{"model": "spectrogram autoencoder", "encoder_kernel_size": 3, "decoder_activation": "silu", "residual_init": "none", "ema_decay": 0.999}
Rows from block 12 of the encoder of a small spectrogram autoencoder, named by matrix and row number. Rows with one number belong to one channel. Each number is 500 + 50 x the weight over its row's rms, rounded and kept within 0 to 999. All counts start at 0. Numbers have three digits each. After the name is the row's rms in percent of the matrix's.
After each channel's rows are labels from the 100 clips, of 14976, where the channel reaches its highest value: "top examples" is what is common among them. Only what is clearly more common there than usual is listed. The data: notes from a synthesiser with random patches.
# convs1: 3x3 conv (encoder.blocks.12.convs.1.weight, 128x128x3x3, each kernel summed), inputs 64-127
# convs2: expand pointwise conv (encoder.blocks.12.convs.2.weight, 512x128x1x1, transposed), outputs 74-147

convs1.33 070:581582480471496525558562498457354497465461587476515553463539522438463551536595590543591434461509507511516541460495564512544474520561521535560513527484540482535496462533496622534495489523447544
convs2.33 093:496521487463567499505495610590469446474536475453558607526490466488459442530477532476401536437548510479527510536467522450508476467524536530520500532580453458436523467506547500497476526463488483412500484516472567426474481433
top examples: echo; swell; triangle

convs1.94 111:506539579481427449405524584511466522514530596475406433436571463570533482520590478497560582406435488502495535421432516521408451514430501553422479503491508469437442538488562541451506439500485538
convs2.94 082:453471486510492482515567512630608422465509556487458494568517481501403527462451550546497445464545457465444504503540476509440630520419513476447468496478596539449487352532529485519532524432387507466518515539505529549553504486
top examples: pluck; filter opening

convs1.28 110:459475583515465488398575504555575555426529559584393537541472489570550471469457430467492512491544507570461469481509429479536498527503583571482535586494470459445474546541542532523428460463503525
convs2.28 088:529557559495525519481563474483484439464450480501491470419546400472513428415493493451496428476500503436510565461455486425448514503503502478447548538542442516630444444554472450511449431554563493517575502417419431450486504510
top examples: pad

convs1.101 075:473490499524447494453483538486563505547514471612441502475551613588453451540441436579544585505484525531508423440601467504520478513477532506428494473369578447535569568524526487501466528393404494
convs2.101 086:585517513468550441486444566505507414493467472528484507507475533506449464461527606473489476476473481583431392478469466527498513471541568542519515536499503519448412511497490473503409499564433541474540475537444450450406465524
top examples: pluck

convs1.65 116:470518549490568451471416550519459536626508634479493471499483452513458497502476576542498451492517514504554494469581418529534482498486511524445536463449520436520521558537466480605541404553336410
convs2.65 101:499485541495561481545527464587595605459507504416534532550258508510496490494475488545517491568489498501576653496427529534529491545632512468485484527476574561490514528471478549495493547635600536472483460495580487454441466556
top examples: tremolo

convs1.21 108:519510534581396541509454449550517503442429580566467484542537505508509449519450396536452518482392477517503448497509531506495448536516548550498492470432485523441509457427544431524471423524464552
convs2.21 082:471500526507518457491589393507572492439445439453499497482380472454455496444487446540550447465521459463527456469511466466508503531451480474506505420461424469526465482412522415493476458554578497543432477471486459570454545543
top examples: gate

convs1.31 070:520518566560485460516445564621510460602539526468559554503528560583607483518495530507570498467535475494560492481462490390476482496488587476546478459537418543593490364573463541524426520507471491
convs2.31 075:482467461506422427550434512471439472472487571448634458502541606520568566484431474475562485454471473502444503499530366472499558464512492507555479479544486503573479433539574422475527516481404472400494407564541513519417543528
top examples: gate

convs1.88 115:483419424497465530541545464416539457439509570489527462499455463521487464511442541559522517530454557522543548535445554450474471532559506521535545488530570497483586547466491493497505487521539569
convs2.88 109:492528483494442506514442448501557551492505427548554464535601579499488489437556536404435471435525491397557464569503396508538435453478538452493345488634464471472440519492431505552532412477377474541555511515501526469447392557
top examples: echo; swell; triangle

convs1.73 082:410499428521448504466606641530489512442460485495486425535519596586457334398457499549482530497523514519504423563485514530490542495518452548588489414534455536470501491486571422559448429539564499
convs2.73 106:484572527526499455498465515588531498451569510491461505495492529479533537549480538496515457496471438491490534473521293502497521487482489425519550575498480448512458432563361497461547468427433501434488439475556479541522594522
top examples: echo; swell; triangle

convs1.106 101:421505575538529566390482560569553460473460446546487517523448506517495499532451458566557494430543436546486472492426515536511476493473409562467427418442476542416462460582439536527433498520485516
convs2.106 087:492529519480520554455458426493491570579519580494516482502612526479463531487490617495600562525447603493588550539531457524493466595495544534545561496511534522454531495500436548437544510653532564480527499449513445505622531454
top examples: pad

convs1.67 128:483510393504492502506549486543520556431549593546378488484467527470530498504503485474527476401339488530513591537568491496467470505522455493493527468470551392421418531556485496541521500542600517
convs2.67 092:530563482462493520467470588481521510369472516479554487488611496498438519517490491502490500508505500536558438470559490539525513487577523526421510543454623544471499527500545477491486426586559494494372529512448474599565398576
top examples: vibrato

convs1.7 106:434456515430512399424454460492495488526468490511503444544484509562441460487514520483451568378550562465555515510503491441403505492452553455477478456573523407458402440482444465489568442483537539
convs2.7 098:478471516520500493420500407495511658446489505606522478506416497384469565509533494538466507500453496459538465510459497552580458490451393451438475508481497540530497451419521595517559531653498474522544497521554455411404535501
top examples: glide; vibrato

convs1.5 095:398479546537518496482452499419448467551564533407510519539524546526457514508508507484508511443441534491494507464459486582531532485556501493416495443464502554616492571517516507538485441372514523
convs2.5 114:499418545465441413424478447562490537542520408499490473495428515474505565547460587481458500617517528504304468566501368470403511456380506521517475472449442438531493582556514526446503481442562511532414493463522545406437502397
top examples: echo; swell; triangle

convs1.77 156:333588482492497509527423493368498513565589543412486423495464458501410473459505544511499494457482461530562600538619502478546424484441428449451455447560484496524491566492451495533492535666434574
convs2.77 105:490427479589468459532515518592628480489556455555514506527428551530574484484523487560599489474475403569584539466549515506525557519530558463527535483575452535488434517507503562503505556459462519495490452521533521456514531503
top examples: swell; tremolo

convs1.50 131:470509527521494436513528492581472592505604549493572524469544490505521475459491463525488464559404467557558546525415479470436408512563552497436548550493531502481443545392424508538454490474434456
convs2.50 088:561419562584473511460519579508516464482453440455515494544575613514487493493521461473417598508479417461416414513415532576430493619562492474497532496502492473490499419423507511533523527467340542505451555513477467471522486556
top examples: glide

convs1.97 099:373562543577385519441537531544529498506503533528472519546486495424465483527511436496541490487519490558454486387551478441501504535567493441491342466634487556553374515541463528415516530501543502
convs2.97 103:480439512480570472526536486486496569503510573526447533491469562464488470494561555540476456466466506586533446450509450520565446521358495473531509558578543527564462480540439452443474475548464459490427540512488425453551358496
top examples: pluck

convs1.26 117:513422516486474517469502523462543484454558482530423429479439407515424435444461513490438531433420509487429481486566447528480449484464483449522439428386490522458484525475475550566556607517407516
convs2.26 091:418541548533488603532503573478444459509509523464471531530501498532494514445452428482454447531523461535537516547474457506513555487429519475539509506462596570523513535536461464512482567517441441507548512506497531641433455513
top examples: tremolo; square

convs1.98 095:578466451523487499508513525535534515500564425548615517530418527603432500548487544548533594575442541518502492521474399429486488553522487576572506492498426417579448465494499533512520520489495540
convs2.98 091:524487450520462479498480607417496518447383472517444484488449493491530495471424510499535491440524547491462546475451540401526474442499505516589476434459489496436517513538490539485511538484462443494441617418552481536491470410
top examples: gate

convs1.64 059:428555508584489673481442534545557490442516493581501508562546443539478468414571509474462424499456491518461443548433531456512450526563458632549471467452522496485433434469484554508547467502565520
convs2.64 097:459461539551523533468463590361524474482440489519559521488507557529542478480504470464462476528523448597480504536501485534461520435500475530534442515499525578492479467503402447573375571571475520502388490554697552544502509489
top examples: echo; swell; triangle

convs1.111 148:513535510488415555405522506506535513444630569490473434545377444488504505429489650609467524497569481458532366496475502440464534520418450433451449397475521477490498503440511471484501453530533609
convs2.111 105:501577448525609561506568433550456511573448604464403457542516572500500522524422504557572514546496594535358589478626590469592497460443410547533485558425467528515518473536514522458535417503647480563444485513505485558573581403
top examples: square

convs1.110 150:444541454492517479476588449420476517387599566511590516487439447509399476487487488475534500494450525502447418491557459488484614510534514518488507546558466487490426517468486494471450503468436451
convs2.110 099:479428536512477466495546443531591523527512480419457497507509520466514507497493550531578475413536452502565542478485516518562512516554605489586508433535454458444545545483513553480528519522488443534451474494553503474606593383
top examples: tremolo

convs1.49 076:508544522544414558591539544541502540537515444568530618578625474579478507525543537529506518434501531524424471463524521502537490535536529497570485520503553450547568555473566510607487545567499499
convs2.49 106:508497510454501534450502458610415524486436511456475541470497433492493509578460471459484464539519484374337555525524474502541524506451503589483505536478489455520563559416506476484452435526424451453552492432419512462489557473
top examples: echo; swell; triangle

convs1.17 118:447592517499605572486521543546482507461409538480494467487487502457615577522588548478439504459556480469536479511636503617505481544483452485476485490536535463470563441468541541524507487553564455
convs2.17 101:498523496590502542416481624521487489381490404566431525512418551546496438530514476496497504461431462529548518531636518483474647501434544535537418576563452522582545500516482530501511540584555495554529478523554485417610474467
top examples: echo; swell

convs1.14 065:415412474443516507573495567459526453491498492530449510536509544556511618548528450551554449451436465491512476406485590467461497515540503487645550526498559519646513507558478489580528509530485528
convs2.14 104:497537473484584486466444461583462499429500489409454485458507364458471576506487483486445515566522524551435502530493531459469549492423566664517471463466531469655491526512549410411560396525562512502455488503464417588510497529
top examples: echo; swell; triangle

convs1.75 105:514521587515477483440478483481529498502484664492503536493482490583526443534490429497464522484349552590484569405591535564512431506464505457520530501485531485561431450502522454548438450510431609
convs2.75 071:429423499475498578453364571525558437454470414477496491522528456533434525530489446506583492505528496404445563445469539510470526459475439493487492478607563510531477530425453475465485443531444551502581510511532504382344482446
top examples: gate

convs1.40 073:462484462524383552419559511558586443531515464493505352547511563598577527565499527526615502464467498556492410580391515547514462511495563548551521490521521510535531506586489539498603471527524525
convs2.40 082:511524537555466554494565557509491467434493474481573462458474463466533457438394621463455494571557490421467467525581531515481541494507520579467509462549481461461407447601504503578571401534448583496479451467509601509448447452
top examples: echo; swell; triangle

convs1.58 085:436574527514528520520556539452557438519662434478522562545551444563438585565514399415541461427558447601558505426526504534527532490499528478571525594556481526487573456518526540562538509439493496
convs2.58 115:501467426520563490497490502478472479467442511509526493537433436427557453505448490471444433658500530505450484527467536461501423497486466583447482555581488513524544421586426511553610557526413474471517469504630538564511448517
top examples: echo; swell; triangle

convs1.127 076:510492449528500478489600503466564538514528518528606444401445522481475457492438513521468569519478553466547473427509528481466383511509525539568574445485474450550443595536419493491497467520453616
convs2.127 076:540445525405456465420491521569501479397430525481647482534510511506512485416530614527600538495428443556558456488409424628603427511478441439449455450432518395554495496508536493602567444393469557464510489478473582454476519476
top examples: echo; swell; triangle

convs1.29 064:508565517462493518460516527498545566462465521499485567557478644494537528543559544505577533504518502476483462519559561542581518463464559592472602580558525482495532444528443488470470486463471444
convs2.29 092:448481465453540500484502584561432451439503447528569501505478432466491561466462501548550499488455438505449409441514496488562451524463447592507483523485560468553512436507463580553524521522503514516511519485579614494514624410
top examples: echo; swell; triangle

convs1.51 101:489555589516537458432509583470498534523494654491603441527527443531539532496521472545424529387484468516441509501512490506535602469528482430478523447507508501452546543533485518534466500484400461
convs2.51 079:582456557569455506526502522476446441474557503484489535491490486526476506537568398328593487587455494514529515458448495524528540538459494485455430559417505566486500443481450446595476526501405537548515514620521447523598429434
top examples: gate

convs1.76 147:506424427478538455496546426400529588478488494495496530482464453458537494496497465501528437472444502539523522493418469449466484485535454523499430475450520480487419426505522487503418595570372599
convs2.76 103:464487493465496557440588578514529404522479432531488497621422487559433478506501600566500418524584478492607662518407458441487501474643501457466478552481553512480435475553436551519512522487509429469479515540470527562461575578
top examples: pad

convs1.85 157:461455553518520584565472553458525527492553467540361481491475456522494488455510518513462481444463458533423463470355493497480492533455438534419449442553536465454448539514443502498527566620539564
convs2.85 104:585541541464562452517402392536474539479469604474484530416310507579467544472487536463518534558538508467454498553530512488460470501596541508490541481468453546486482555503443530477510518550565507571420472454512505602587481463
top examples: tremolo

convs1.19 116:469518501470518470474516491515450399471494521434538473481495517475427453457448403527487475546482425540505489423490481507470443502501497441504484466534510451529430522502502451445486465566456415
convs2.19 097:477466571417455521449565485434439421456544430487506516516354549426519481566550528635481514338513497541589450436524449536494393509569468511460542514502531495528476472547515502484535474481465557433478521419456441475432424476
top examples: tremolo

convs1.13 124:545318593427593484453457486443482453496519612489516478534535490443469462558581383506492476512521484506495533488594552529504496557474522554533520462527582456582491535504566507538488485498478512
convs2.13 103:435416535522524505548531550618522395501479565455481475514380524456443526466524517484455497488527549469481532477514474543426464426563487596478489511460472488456488517482542506535461537522555536430492543487508587522428504579
top examples: echo; swell; triangle

convs1.15 131:490485507536527521426492509434529555385424549541539491431463501458473424463504490546524553469600452516584448516451519475400454527455458495505522485481408420506735494611484556540509521445453534
convs2.15 102:553520504607546440427521520497579589406537592480473492448391534507522495490435523580447420576450477541503463528466462489527515540498534519460504547477474419542455544529528499514463607655552562516468461449543514555577545486
top examples: gate; bass register

convs1.93 148:461481518446503476445437488548493511410545536509455500474531565472535520490398486486499484518354510447467567484504529513496407493478501495489520481423445514458441625509468502537476448442590600
convs2.93 098:531488549434486485517490504525543522456562367528495487428591472447407422532484505506510536494528569593409480518461495444521422513435514503484497475564477422497488400553443485522523456530396488458589495489525515480492522477
top examples: tremolo

convs1.37 083:498454533505526532536555476497507565481486520438494520499444548539556535512513467470434491563522503611519527465533527450429517424555490451545561660450513485429536428564633578527513472432487469
convs2.37 099:446547472484408493484481507549512466423589421527629514485544477471592464457510466555517477542487459491494498448466604517511465506500586496548530563441528488472557501517580422492521437499603464440514538441607549382467491513
top examples: echo; swell; triangle

convs1.114 102:475532513504540500544519507507452464459605398531430609467506517489507553424580522467478447430531433490444522419515473491516487541536487570488505559597571493393469453522441542535524472508516513
convs2.114 113:518489455489470506552504497559480399496513489507451514508451523420452487489519588422534433521484551542589393483460370406488472486481514457514517470554474499570491463495492517496529484551479437527506510495547474504636428535
top examples: gate

convs1.74 149:464386602480508472478494442467439507503486583528424457449440483437557407460509485541482466530470521488475538501552545458499469468611491424458427481441490508531441611554543473541595392494545544
convs2.74 087:494448509459464461371605526486462414475560468417575504516568446451471532486610570482462558429525485493406405442494452436497487421604497554512495546441488512446491448449489462542490482476437494491509550506561530450448491471
top examples: vibrato